Weights of a small image denoising autoencoder.
Model: 64-pixel images, encoder norm layernorm, decoder activation silu.
Training: muon at rate 0.032, 6100 steps, batches of 64.
Rows from block 13 of the encoder, named by matrix and row number. Rows with one number belong to one attention dimension. Each number is 500 + 40 x the weight over its row's rms, rounded and kept within 0 to 999. All counts start at 0. Numbers have three digits each. After the name is the row's rms in percent of the matrix's.
# v: attention value (encoder.blocks.13.attn.v.weight, 96x96), inputs 0-47
# proj: attention output (encoder.blocks.13.attn.proj.weight, 96x96, transposed), outputs 0-47
v.38 094:466598516540537371489537467444495499492516471524500502519459465478498510525503452504604442522542458470478481591531479428524536445501600494482537
v.39 067:482474534518555518520564578503554535531473479482502472408525566516477480500529463529529574536470495458494424515524517532515539547402554486573557
v.40 077:520555536583514527486514521514560487407525477477536536471535545510535480428561445474454491568529455468547557547560444478489464545516570512561490
v.41 094:539510456440465553483486505409436535500535493515516563536544577525440545516465450491599453482510554481489533509537496424519445479532462494472459
v.42 110:485498539519510425510487519510505517500431502435502468494473501515622501583494569491477495500468521481464510420467491553461510553533514525499505
v.43 106:483573486579462465515484437574478508506475532429488511523468517485524533518562565523466573485552512554482561554478523485491502510463438554484480
v.44 104:547476469536485486494532470491444441539582468537512469544566512473435477520538573511478508475557516519496488456524498430483512460544478532451438
v.45 048:484478454463516535572515464411457565564522523518431511490499500513480497562496490503492593428539515427511494395445547502528540438464514379479513
v.46 126:545487456530538471499534456470473450511526457492496519510572563444430539481588542536428549456492487495485492524548458407511537465505517508473453
v.47 074:531511487457551522496565539462519551523475529430495486508550505514510523491502415485593483516473498467491437498453444543463509480497501437526517
v.48 090:447477521456489584527494492549471485474475547462522522480432426562510444476422463460511465561450488527496465487453554571488472502444494451540564
v.49 149:474485518514524500486503518501539549481478527492524497471442439556562429487437463506511461526441467492574522489469539544499467506480545448524570
v.50 066:523566459542474430512564497502448517516482516544474520522528500539537445423513522450578472448557426465500486491530508583540504466531501481510515
v.51 085:516459437494536567532535512532531498527485474516504512469568548509483538430560454480464601478515488472448468495520488546469447505473499513547463
v.52 075:476549467437512455489452527499497499482485536596509505549492524515501465517457527485565522437471519483515526565541543530522502497526457527525544
v.53 077:412576590517556491515459509527539515468445571474471506462459505481525440528443518561448487539453499519448538457514530576495491509500512503567543
v.54 057:483493471465386499488499538547453480483518526506479463547500511523551427537495515482562427478484499523513531428483535573464432469454459468510533
v.55 106:459493515511503477580489544482534517505439524501514529462458455545559445500461500482534470564490442433525463482524480556511483491532622513536544
v.56 075:563479487454472505543429550478519438492543485554504466510506520488497520427535494463557545442500566493528422439505466450469523447572513557479451
v.57 094:478566534550503533499467525482505522435485518474521484458395476549510423473430463510525463442491494526554522496524513542495473477459542542532514
v.58 083:470501511468493558472509497500527535489458531488508410511577558445471500499475557535403527428549485524471482466500460574487515508483458555500434
v.59 070:468502540562513538531505471547568482555469488440469510508424405494557533407487494456487511590493465546474492468471507559467503469464474519517492
v.60 077:509524539480505565477513484494490501475485555439491485470490451478461415556523513503492411444437525445552436484505525512520452502456562464521510
v.61 086:458427479557473501497526439444481540496489496470451558441467461506462406464480515539492499474423411507520449511530470522510509502477544454504504
v.62 107:519502486527558538448527476476569464496506409491527434466541515482467560461569481463417531564550567470515512487538514436469456485512500486494435
v.63 078:548480450452509486412508481561539532584447518537497506545498508509482526529513511523462545546464610485448556472447537420476492500552419510472539
v.64 061:427456517505514480509481495487529485534499531517466510498482416515538565534509495501466460504436439500618532483500483449600510512521540434476491
proj.38 132:540429508420474554476480530519463474438515521497532457534528483573473535525501547533527533521451543497517546475428531586501489498539492518513477
proj.39 091:517521470509602503451453393511479522506515510501509558571453448476528467534508539440480505506457476493509488526418514476477524465572461532477491
proj.40 097:456464547413456508582460520499502500523501482522470493485466472487549526545434549466515557486479480527472505409424554544479529567516476495468531
proj.41 096:518463508521505464515478527593543531516546523509439445564480558507530483442527541552507517493536502490547453443592513472499514465487509464456492
proj.42 122:541514463513510605457529524504519477568496494589494524508524501467420477399523392540471518552479489554518491525458556464479535449475455487545571
proj.43 111:506492498415547545491523559451513436442460476507566460471554419489411467443513438540505483507466492477490510518454525527467519435524509540510520
proj.44 093:511546536490505495518464558511521531484476487517425484474509514550490598589546436492479526520502564513484517534528418524571505508460471438477571
proj.45 071:473496468570512465471451558479500494427479510523549486479474525473502473520429474499479400591471515585507501549532428528466452460514512550497487
proj.46 102:466506549495530485481430474506537507494479506496478479526492474543559558595481534451557574510563589503468461507477480536444520543564494514464511
proj.47 083:516505516501513484506503400549496526500568436566501537512472496576485401479486601503498511516500518535521546569517491508524540525530513535541466
proj.48 093:473503465565496402551490549483543513474532512507525530467479540429503484529503526476507479426524410428555492475449436515517487555481580509546456
proj.49 080:482507551502422542471467513483472499498483457489526541486479487402453586523536562528524480517522479499368504494537421517537538582515512520517537
proj.50 100:536562560445498533460474516434494534442522507518546435497531495534463558550527428587447462527439570532444509544496507419527501467474480477530491
proj.51 098:495528512521480404535494388474510486486559482466506515481509499485497472558501541492517464450531480468487465519485417454498558527510478491521489
proj.52 107:540492513551486562443512443477506528553478490491507486528493488496468551447595438545474475532502504461432481506530500425505512458495487482450462
proj.53 100:505442382463509529486496528490448496505452486472567478514502468490494477477546485426534503509476451478485452537427579491496490513510522496457480
proj.54 076:562510505544514583508505510480568519511549538560501516509468499515430550483554423572455528449511514511464505514540482424525546512478497484469501
proj.55 105:578457533481540559447537529512458489492559519529495441496510489474480557556520510480464494506466582524511534524405529503498525515413442471452495
proj.56 108:508509493501500480410563446479492546556497481476454526523538486479488476550504515502458465511498484500454511561559497478580538514458460420509461
proj.57 093:502467470469449482505470475490523480479481452492497556562520487463521532483511530462488492550489442525470486472436563543503544503575512500543562
proj.58 118:563550483555522509500484446551474495539512474524486615457439486498490490445555444473531485523462526531509464560484543401447506432519441479471535
proj.59 092:461451468452515468550530553501460487479529474490556480429574504477430437550549494468472471441454480466596488563466523506516532602500506527500478
proj.60 119:423550500542489433583446458526507496384485479539521491486479496517580562504410538482491549492531509497448550491504448551498470496553543501516544
proj.61 107:525556555495564496497429526480454494477488530507523498499523469552500580554553504477508493518526571530460514493465505486452436491504551542482562
proj.62 145:462481510485480453615475528560507523476525519472460551528529517452540482560379545452508540430527411480516522475501507535519533555522519524495548
proj.63 089:477476513520457481545549491461518518520528486448474527526519513449485473448551554499530468452581407514529465558605464540523510577466544495518439
proj.64 065:487489552482538453495519510513450456419525474461564464436493550448537436461464494471511491494501583533474458535489494511441480541533504556495465